A small multi-label image tagger, trained from scratch.
Model: 3.89M parameters, arch resnet, activation relu6, widths [96, 144, 208].
Training: adamw at rate 0.0021, 18900 steps, batches of 128.
Data: trained on coloured fractals of 300 iterated function systems on busy backdrops, 195000 training examples, 12.4 epochs.
Rows from block 5 of a small multi-label image tagger, named by matrix and row number. Rows with one number belong to one channel. Each number is 128 + 24 x the weight over its row's rms, rounded and kept within 0 to 255. All counts start at 0. Numbers have three digits each. After the name is the row's rms in percent of the matrix's.
After each channel's rows are labels from the 100 images, of 14976, where the channel reaches its highest value: "strongest on" is what is common among them. Only what is clearly more common there than usual is listed. The data: coloured fractals of 300 iterated function systems on busy backdrops. In brackets: how many of the 100.
# convs0: first 3x3 conv (model.blocks.5.convs.0.weight, 144x144x3x3, each kernel summed), inputs 0-71
# convs1: second 3x3 conv (model.blocks.5.convs.1.weight, 144x144x3x3, transposed, each kernel summed), outputs 0-71

convs0.134 094:120140142132151120095118106126072128121126123149142146126111147140155086123150117124168126065161142093143134136099127143120121088163121167139149136159108155107156133154119061165143090143146142119142150150152097146109
convs1.134 101:144137105149105121092146112125112095119099082084133133108118108135136099114125137090107120110119073117130086095114113106117104111110102096099096114116100151094099138112078098141126106121119117123135121052131107122075
strongest on: yellow (45); pink (33)

convs0.72 072:129155148141117145093107095112124072103101121129111107085128133158137074138160132101097109142121106107154124127108106160145163083138157178126112100154126096132120134118074100123161150114080119126130169099110109088116
convs1.72 084:161138162147111147107154131126131098121106129113186163108102105124137103157108124118097109157150135108129125122103114170142095124135154128117092095142073129107100142136122091155158121122191132109127108112168084125077
strongest on: pink (78)

convs0.64 107:127149140143147146116111144069119095091126133155128144135113153135115111103130131115161135121159134110128122141116133123131154119141133148136126097154155141104147126170115099167153095148122131165139176141124105146107
convs1.64 127:138129078158089130092148115137129093114098092085116095104123115134127101092129135093102120126117086119124096104127085102120119129111087107093094123098118134118106140097088134127114120083124096114131120093127114095100
strongest on: white (49); yellow (27)

convs0.6 099:129115102111123124101119129145099113146065083115107108125124140123109144116120117116134118066096097155124131092116124106114125144127080136081131072100106118112087104102044094103129104111111122120104111112133129116132
convs1.6 099:073094142125143104129095177155126147131160137147146132122134123078147107134134107137122130159138162115096154152155132127094120108138164124145135148143116083143159092124132120077086142142107151088148109137127133133139
strongest on: pink (67)

convs0.56 090:150156112103123126084119124135091103132065117115113112149096128136108143121128135112143126077091091156126130116132124080140129159137107139089122050140107135085115118122041067120152112096148117131112113137127103109123
convs1.56 081:103110149125137108148120165173121146131158146158135122124157132094160107114135113144134137171135176142119166158156142131125116115159164127146152156159112096152147102128150127087106153150147157097156132142129146135159
strongest on: grey (41)

convs0.55 087:147115101112161137125198129107116148137101134124096130153091128172136108117115140133162115101140117091128185097140101097153114111146091089089095100111090145108082128137120104109122109145103103143126084113136109093128
convs1.55 054:144140132168166148126158158081100112125121142132141163097116105159101078148114166112148118115126124184136109135097148152131132116152107114119083132141122142107100116115159099096159128151136111138138094104148060101118
strongest on: white (67); grey (33); dense (26)

convs0.105 107:119112093095130126099122114139126101139069074106102109132152147122105150115120118118147117105101102152114121088111116109114138140128070131065132088100118117129096103108064123097128102104118113124100096118124144105139
convs1.105 104:073078148131155109131086175141132148134169145163155140122123116093150112138128105138123130148136152109101149150151135131094118111133158123145136140148120076140165085131132118107069143149098160098150111138141124139126
strongest on: pink (52); yellow (26)

convs0.42 088:145114120123151122097127078138065172129102127120121151126166131118143108121156132119170100083108117150155098115071129142110172120159112140088154099134145155094114112135113092118129127125155160090106101134119119107121
convs1.42 077:151157158129155107143143131137148156127171166152144178149130145152163119123127138119132109123154167118149145122124177135132117092156196147133139136154081163143152121146159130111170153139148171151131140149114143149128
strongest on: white (46); grey (40); dense (28)

convs0.58 093:123137126127157117096119103106064134118124129151132151132145138124133088128156117129164153045180140121144132131086130128108103114156114158140126125151115166109143122140106075173146062147155145121143130145144101143120
convs1.58 087:148149119166097142078149107117101095105100078099130128130115091141134096095135162107131130117112083102150100108127121112138109088099127104107101103129109151082109132104093083133150084118108120149139127070149122124080
strongest on: orange (45); pink (31)

convs0.74 111:174133115132103141155140119149146177133151156100145129112135110152148116133127164150113139140158166131129126137135082148145107141174121112167150169144106173135140123126155144146117135110152131105140116126147124105140
convs1.74 091:121103119111102130114140126081082132071123134100114130121154145141099123122151136120115130078160116162109086107109118164108162121144092116118079106131161142077121109154123098124093093101123102113125109096101082103107
strongest on: orange (77)

convs0.85 117:112116107131117126106126127098105097112083081118126111134123164135099127115101103137152088105094098106106106090105117129109139116119100122052101102103132107110106118122105116100125078105101145127093111113123132088118
convs1.85 120:066069131153145094140086158118134141137157139153152139113119132122153119131120104141147118152145133114096137147147126130064109105128138123133143148152116076141147089129138136128081151127071142105114115132142131125138
strongest on: yellow (39); grey (30)

convs0.53 080:135144121070145150104103112132153121077117136141125100171080150158138103159074110125183087108182133066115142140134149101111099113142117155144129116176137134113118128102133133135130091129169135161096143120152109154108
convs1.53 090:145131122125092149094143143115136102122096091103159154113113102132152106094080112118126098125123104122122099108148098111141077125129097108117093134122083145101111138095105128118115071116132123146116091044141112136101
strongest on: orange (35)

convs0.122 083:114121165139142134110124183095087118166141135107137150084145174145111156114132139129105149107132107132148116116114118156138201094090113101121081112138150148093137132160117125122119118098125138118160148074124150133151
convs1.122 090:145145127127108155129145145118127116124116140113118118082124126182148110046145146114108088115100110098139136126122114152142146047116101075098099110128118150108101154099119110074153114087132050166146145087151139108143
strongest on: green (33)

convs0.25 102:107112142149137135108109133114046114150130126136140148078123160135133144112130111129136138094146125117142109125085128148105169060097118136130135137135127140075139131162114090154138095135118133109169152099124133158140
convs1.25 116:145147103167107121089146122137088088135112094076110127107124117151120124085136147080091105101108088115139110104102115139130134104123102108085094080109109145083088147105082098127141120087120099125134128085154137102120
strongest on: pink (39)

convs0.45 097:126109091102133123103121119144121119130076076113100105112157143128104151111116120113146103100107098162112123092108110102110142139133078143065152091078132124119088107108071120105127113115111112125100098115101139116130
convs1.45 100:066077137123150102129093160133145153130167143163151135127127129095146106137132103128129126142127152102082145138152144122093122098126163136139124146145120072140168087121137132099090146139096148099158105144124119136118
strongest on: pink (61)

convs0.83 121:113115100120122120110128115135089106141073088115122118135103148129110141112102107128145100087098097135104112094110126119110131135126091113057116101107104103107107113121086088094126099109109136125095105119119109100115
convs1.83 115:067066126151148093139090159141122141138165136151141135116119124099152113121122102139133128157143145109105143145150140129057106101133146122129147149143109074141146091121134122118074150135087146099124120134142140125149
strongest on: grey (43); pink (35)

convs0.8 102:134133146165139143120122177085095087113122143143124161101112170157065121111149132100146165125150113115152107126083114147152177121100143157117095121140148143101137113164108081152126104149097141145152175100071106127107
convs1.8 093:142145120162111145081156125144126083104113106105127109111108125143091119089124170069096122131100107099131109116074104139145137111121128117080100118119113130121106153083099107116147137090135090122155116116129120091091
strongest on: green (25)

convs0.16 119:111115098122117125112126123129107104131076084113120110133117153128109138115103106135144101099096099129104109087111123131111130137119086118061118099104114100109105111114092106093122089106106137124092102108116128091122
convs1.16 117:066068133150144098138087170133128141136166140154147136113115120108151113128122103141135122154141141107098142152150135126058110100131143118136143150149113076142151091125135126118079149130081145104127116130139132124141
strongest on: yellow (32); orange (29); pink (26)

convs0.99 082:121118119153119137113118108103109119116100072121123100122159180124113133120127129119172099120105094088130114101087104128126167079115106164068119091099171131117113120135087145105148121099101149118101089137128163109135
convs1.99 100:077098152152137108147103146075156145107158148167165138107120148137163121135115121145156089141159139111095149156149136127100118084119133137145126145164125078143170106150137152142098143140100154109112109133138116114108
strongest on: white (49); pink (40); dense (27)

convs0.23 103:141106136131103115108109093149123121143137106113104101112089095121084126128154146090099156132080119078152123102096128166140129095152105164145105103105092101113122133087107110131128137121096138104116103138103127106107
convs1.23 090:138133187134138119146107169136118144125164145150153106118127147128149161140152173145111139174134159114144151178161156145113137084141136140125172113138102097138156137154146135127154158171141161128166140117110162133143
strongest on: grey (67); white (32)

convs0.19 091:121119100151117139101138130088128112096087083122107121126151172125095137136115115133145098120121104109134111077114107141125159122103092144074118083099179102116107115117105149117108073117102169115099116109124152087148
convs1.19 082:079077145140152111136092168099164134133157149156177141109111113134147125133112113135148090130158133110068141159150126125087123091144143124153107160170120094139159098129145143118105158123088121135120101138142105123109
strongest on: grey (26)

convs0.126 087:136142124091168156112127149093117125083104144144135141173107160151121094115124124125202154102199123112135122119125135113126101153141113160127108142185132179094102112107115083144139074151162121180120145144147083128114
convs1.126 075:147143107137104155088144124104128107130117087116172139120114074123137081088085160133129110149116116099128107103137119109143077107113125094110112162115085137114099143090124109117134113113134104175140116080129105121084
strongest on: orange (47); yellow (46)

convs0.52 101:107124143124139139106108172116099096112134122134128159126108169136125157099109111122143125117142119142141111126111155124127179092137116139120142093143155144085128133182116111159158113123120122162152183100108126153137
convs1.52 124:147143088163090119087145135132113093112109096082110111102125120149121118070118146085099102117110086126133114103115093111132130130125099111085101100101119145092100153099088128135133123073134093128133120090135124105115
strongest on: green (27)

convs0.34 123:141136122116128091096119057120114107174107141112104118108144066101101144132146120087119158107107107131141143124123091120133112129141139126105103084110119126137128126087099141142135138131095136104059098138155160088151
convs1.34 094:128117152117131124175098154125126154114133157154130124125142121118156162132191145163126190170135153152182142164158118144136129108156149119122181117094127124142119123161152101116134133190131172110171158115120156140136
strongest on: white (58); grey (41)

convs0.12 102:180134133123116146129142110148138170131153158075130131132119114160149120150109151140129129139136157132160137134126101151161118138164113146166132132139118182120129116128145136132142125099177147086127106122149114094138
convs1.12 074:132133139104101137106132149103135170099139147052118144112178149145128118134169128099106144113175157201126121125119106132139158156171108136134127106137174152105144104151117130130119109091145133131137115115083080107124
strongest on: sparse (70); orange (58)

convs0.106 111:118111090110123115109131120142106116138083082108110110131126147126110141112107107121140100095097099141103113092113124118114138138129079125057131101102109105116101108110080105096123105111116128124091100113111121102122
convs1.106 104:068071130144148098130086164142129147136171140153147138120117123096151106128124103130126130151142150097102146145153146127059110100129155127128135151144109072140156089117137127112079152133090150104130116135134130120139
strongest on: pink (75)

convs0.111 115:131142111120120122118119110118139115143108136132107079122141090116092161129161149100145168126125118147126134119131046073137115146129130109117096090131145131140142130070131151147131137133075114152098087150144151078135
convs1.111 096:125111143110145123172081158105153153101142157164130097134139149125149151142183125154148166173137140144174143160164133125136124121135140134124171125108140121155144113166146148136113123186161173117170137123105146137121
strongest on: grey (55); white (45)

convs0.132 099:149117135097139153129123132138162128168097111124105122154145163151168167109100139135105085155078121106136160109160108130127094129110112142131115070122122096163119135108094147070105101141119097112102098136158171107167
convs1.132 107:096109142131111113139126141151156129108121133135157119100089098116150116132079112141116044141153132135081144152141118087119057126132110093137146152144103112142137115143115144145108112123111135111116066132100112131115
strongest on: yellow (55)

convs0.86 091:113127114141115133097130122086120106088081071121117107133152179130097129121117118136178097116111109099121111096105101121119154100115104145057121076103169122113114118127097140118137084100102155139094104119121149089133
convs1.86 094:062081142144147110142086156095158149125157148165163139110120130133153121133118111137148102142154134117079144149150124128094116101123142133150124152163120077143164088135140151131091154134073139117113111140143117126115
strongest on: white (44); yellow (29)

convs0.98 107:131128115131098120138127131160138149128127124125102121047180078133118122096104148112137109135144129195123137138094127114144160181141132160132150085079124127137113131102112139121132158126131124093110086114054116123148
convs1.98 113:092090132111122128119124131170167156130136133141144126139116115098137119137097112128112121122109141110071142113152127114115129125100146139139124153144067098146147114120135167099110139131114133110113080142040115104111
strongest on: pink (43)

convs0.113 109:118141125167131133122122156105123068108129125144107140118105160164049079108158132081172155143153116092136125136067114129150153115108141171113092125116137148127135107145090083157126123140092149142140174109059087142099
convs1.113 099:139130140152120151092139126121145095105130120124139127137099117138051104123110150053104114156105129088127081143044123136129113118122141125078085126117100127129129137103099116139166144123141125116129118126114116099095
strongest on: purple (36)

convs0.101 123:127137104110142111100120077138123137147083136124133124134159085122122133137152137114152150097152103159141140123131056082120095140147120098128115084130127156136133137094120141139134137125096128147080097157155145057145
convs1.101 093:126112155097150141169073170130140154121152150150149127135152135126176128131170141148149157167137150150170160145156116135135103113140157123138162120110128133136138125174133132129125111188180172147193141129125146138137
strongest on: grey (80)

convs0.125 127:152131114129117090098118051133123131153124141115101103097137050099107127131155122088121165113092110119149130128116101141137111130138134144114113088122112115127125126074114140158137146132111154098055099136138151080135
convs1.125 105:137122159114131124170107154127126155108148151160144121125143125121154165135190149162116198175145159147176135164149130147135135104144149122132182120114130116139130120165145116125137137186145171116168160117108159142134
strongest on: white (76)

convs0.100 091:122106091109112128129133102161163127156107094102100128118166114115151158134118110124113125148139124181107142108139079108127124147131108113101168121120128111151101097065117159104107143116125106101112068112114168112159
convs1.100 079:116098113129135126114136109142136141108125131135153147144083062097129074151147116131063125103122124102103132122142131125114098147067117100127092151153077110123138123134105106142109105134126135120123117121114052077052
strongest on: white (54); pink (26)

convs0.20 089:153136142130133123085109130144142109155085116123116137128132127094169137139197109103078124107081113134146114120135107109110113146158143129120148082149103122156090110136040100109105129123122110121104124119150125119132
convs1.20 092:143141153126113109122154163162168115114119120129159144144091063119138088143117114145078107156171139122149151135146139121131063129147143106141115142135030150130130142132132168138140142127161143127124081121118105125113
strongest on: green (51); purple (32)

convs0.76 102:129139113151139136117131165074142073088131113127106164156093152132048091121149126089162173150148114107158123131083128113141141173112126147104095116131135146118130103147115083160139094145121153151128141135073072139104
convs1.76 085:145155130158097149082136127113127091093121114127136098145090109145093093109100189078118121139109117104117105123100105104136094134106138108108075149125101142128129162089111103125151129100134099143144121128105104086067
strongest on: pink (55)

convs0.84 105:176132098126128104120118114146135148140139158116157138139109109138154119143102106122124127129142102114132069120120106147138086139142144156105134151159090140125116148067158122117142122111194156101102094133152099102123
convs1.84 085:123123127137115147093158149087127116053129145135147170120167160128123117123145109118108143123181111184115095122128125130121140137143163105086120113168141121087124121120102137124107106114146168124112114117086100115123
strongest on: sparse (67); black (48); pink (35)

convs0.63 103:124107095118124114113130126147104116145079086111110112118117134127108141108102114123131103083096101147105115093104129115111135145124079127070131095096101110113089110103068089088121110116116133117097107108117109116123
convs1.63 100:062075128134143098121090161154122145137163132142145131124123123081144109125127110129121130149136156098094147139152141123070111103132161124135130155140107067138155092117137119090078149131096140095141112139132132124140
strongest on: pink (87)

convs0.143 085:149155128110146166107126159100154099063126121134125144186087145123122112122109124102188130125182113106132137138134153096150112157126133141130119094161158157109111115131132111168154102141154123177104167149144097161105
convs1.143 084:136121095125094143075146112116133091101087091103147119118121099127123089095101122105106115137122100131112099107146079081131092128146092109103116142092093138117113126087101131117094111104130112127127095093116103098096
strongest on: orange (41)

convs0.136 117:116115095119123118112130123131105106132083082109117113133111150129098137112102104124144097096098099132103105093105124118114135134128086117054121106103113102114102114110088100095123099113114135125095107108110112105114
convs1.136 114:065071126144149089132086158138123147140166136146143136117118132099151116128124103134132129154139145103104142142153142126059109102129149125127143154141109074140153086119139127121075152131083145098123118135137136126143
strongest on: grey (37)

convs0.77 081:157139147082169136118104121119147100138120118137144128182095147142111118156079139123168089135142125075148146129120151126121114114144130190133124078140137126151149162103120125139134137119141138159100142159145103153131
convs1.77 097:123125127094103105119122117140155116116097083107113154109112113118144116126106087129107128124123121125136101130143098120136059138125082107119128115095070149113109119126102135161116072131100146118083095094106121150130
strongest on: orange (63); yellow (34)

convs0.51 076:139114096127109104151156135159163132141123108112103124065162053136164135110093152120121119167130131175132141125112104106132148144141116149137168088100111126151112129082078143126122183129144125103113064118079124124158
convs1.51 091:118094113116118130125147115159161147122105123123136134157102113108124104137106129134076132093133125115090136120160125131114126139094127122142096146142034108132128133130115150118102118127128117107116061116088098083100
strongest on: pink (51); white (44)

convs0.142 098:129154137131149144113118158073141089079123121144115157163089146129094111110123126099159140134167123107136126142111139103143136146150133154131117100150149145112145113162117099178159102141128133176124170150126080154094
convs1.142 108:133124091144086137078144109119132080100096087103121097118115112130120097098111144094110123135112091119118093107123080094128111132123098114094093134089112130116110138084097126131111116093122106112139111099117107099086
strongest on: orange (49); yellow (25)

convs0.66 107:133139135156146141119118166056089089097125138149123154121104161142081117117136136106148150113157129113137121137090123123141169132120134139127104106146155138096142125170112072158135090150110135159148170130088088139099
convs1.66 111:137137093173094144090152117142127088119102094095121086099114117142118106081126156088105122126105088112127110107113086116130124126106102105099090127103119137115103145089098125122128125083127083120144121106130115086092
strongest on: blue (51)

convs0.22 117:127134121149139150133140149120126153128142141118158109145128135176154127133147168136148102121160120118104163124144062118140134143165137065148125151117128140130148156140149133105102120124168087150175120167141112125133
convs1.22 121:139105103149154108132133160093088125097135147139147137100145101147079077135195131116113162091152126167170100125087116169109145143134107117122087136132151163097128133128127073124119101132141092133136145123087047116081
strongest on: black (26)

convs0.71 124:136128111105139097090119043133116118159091122117135146121158075102122127132136142123138142094133108153155139111122101125124110124146107117148112068104109148131123128106097143120141138124100143109077100154157156067163
convs1.71 102:123117159096144131178090160149134154135141148149141146127152130119176147126173155158128174152142155151162164146150101148142116104148158106155168116097120133131132128164141111122136131195140165134186147141133151140142
strongest on: grey (80)

convs0.140 096:103135127116113114136145119151169152149106137130138156103112100127176130132078096135144107143177115102122121133162104147139059111124140092114133166136047131150122130097174151084157140115157126132101106123142152103110
convs1.140 095:123112125141110130107131136103101109064114110121136121118124155126116127127145118123058100098141108178121103109115128093109131129124109073095139129131157118074129119138098109162107081110131132124116121088047088144090
strongest on: yellow (61); pink (34)

convs0.135 098:145153141130138114118117116063094119148137148167134141134107114109096127133117122121179141082157151121134140143092143105108112147110132169144117117118128132117163125146110100182164072145162152127154131138158113169114
convs1.135 105:131125100150106152090138085090118076082092101110096116134105105129105122111130142092127145119107087113143082120131096117128127110122115130085076102096126129088117118108096114123126081129092127116128127086151123085097
strongest on: orange (63); white (30)

convs0.38 097:118140108092121133117114109141141121100107108127110119060191098138074111108118162113169110136138122187121133113106111116136167161153107159116165079077164136129126137091101150139131141107126111122109103116070132123148
convs1.38 090:086080146116135122119113153152178160124147140156147130131124119118144112135119113129126119129121137110061145118151141106106132103113154139141125150155114092134160104120143169091103147142110140120142094136061103131100
strongest on: white (58)

convs0.24 120:146127107124147104126120069134091136177103152144150141138142069118130147138151141129135164075161118180151124125124061109111106150171125100148127088127147155130126130093138112148134127141103132138127104141180139086148
convs1.24 100:125129155110139135171092159119073143109153170128165122139124088121133142132172155132142174130125142146175118152144148149138122110153172115157113148113145131119130130146150044110127089162166128144209163130143120138088
strongest on: white (52); grey (48)

convs0.10 087:084128180115132138091107175129101102165131103096139157119130168112138160112122139114124149100115120148139107119126128126144164112075117077130101087119133151090116116152120148113124098065135129104162141098125164135170
convs1.10 086:151151128096110140157127135100134131116124147100098113082135128178142123063152149107126085128105119131140141151142116138149150074121109108111112095115141159129128161101113123083156091092126083172170135108169164139143
strongest on: green (25)

convs0.139 094:131113116124116155112110113086124115114080073126102117147156161135126154135091136123167089098114109107151136110112098112111140109096124167105121061089165128108112123123075145129136058100099109110118136127143161079163
convs1.139 092:079119150092133108148127140129169140099129148157166143088135108128144126118114098148152073130146138144081149164140108117159123106119123133154126144161136108139157103132130149109125125135084140110131086151120099119123
strongest on: white (88)

convs0.11 115:146121126112127082109108027110101138185122142145136136108152053068112131146156128140118178101123138132153134131112115156132108139113132161142111131110140122118147107093128136175144105135125165075131100139170160119154
convs1.11 103:129124114136127132136105127102100131093121142133112133151118079135097111119178154117139183124133126101190094139118110157126159111104162125118103094128154134095125133111113036116130070164114139144174177122149108115084
strongest on: white (86)

convs0.103 101:139145123103156150097130151083133115068104139135119127174102150146105113117133118120189166107191122130138126140132148104122110159128132128119116136171161160095102105119140095135136064146175136178112153122132088137113
convs1.103 076:154144114117095170077146100109143112137119092136169133154105078137128115094091160134130122150133136103116118104136094099163085115142136104126137161123105142120117140072120127105128122112145114188127120097150133126118
strongest on: purple (27); pink (26)

convs0.48 101:134143123131156151114123167063144089077121121135116163171089150132076098110140127101181163137176116098148128138105140107130117169122135142119098113149138166117129109137128089158145087147137140172121150145116080150090
convs1.48 082:139138115141098160080143116096129081092105099122145097125105108145113090097093167106122118140113103114113106111128087090141093123117113104115095158106101145123122149080106114115122115105136102142152108118107111102073
strongest on: orange (44)

convs0.81 090:119149161151140126108108154131091095127132121149135155093094152145130062126154131117168116114116128061145139133085121149135136050124145144144108127139103145140169156155113074143145138132083125131147170159109099150084
convs1.81 115:142131109142133118110141135128133090120085098087124130117122125133102102139118115064087121137134084123141084114073111124118109130140094093070116091106088145123100133141080117152149134129140122119124112115105114124094
strongest on: blue (43)

convs0.87 077:122132111128136107100118176125156135082110115118095115067131114172116131128111147101166130164119130143154148115130124120128174136158130157123147069099176134109140122117092144144137142123136106141118119158059121108133
convs1.87 070:131125166135090145111144161173188145140108123121173139159124121141114086126094140107075128129128132154094148128140110112152148149139136133158109129151080120126152148105110146134137141098163103152147100141061078130085
strongest on: blue (51); brown (49)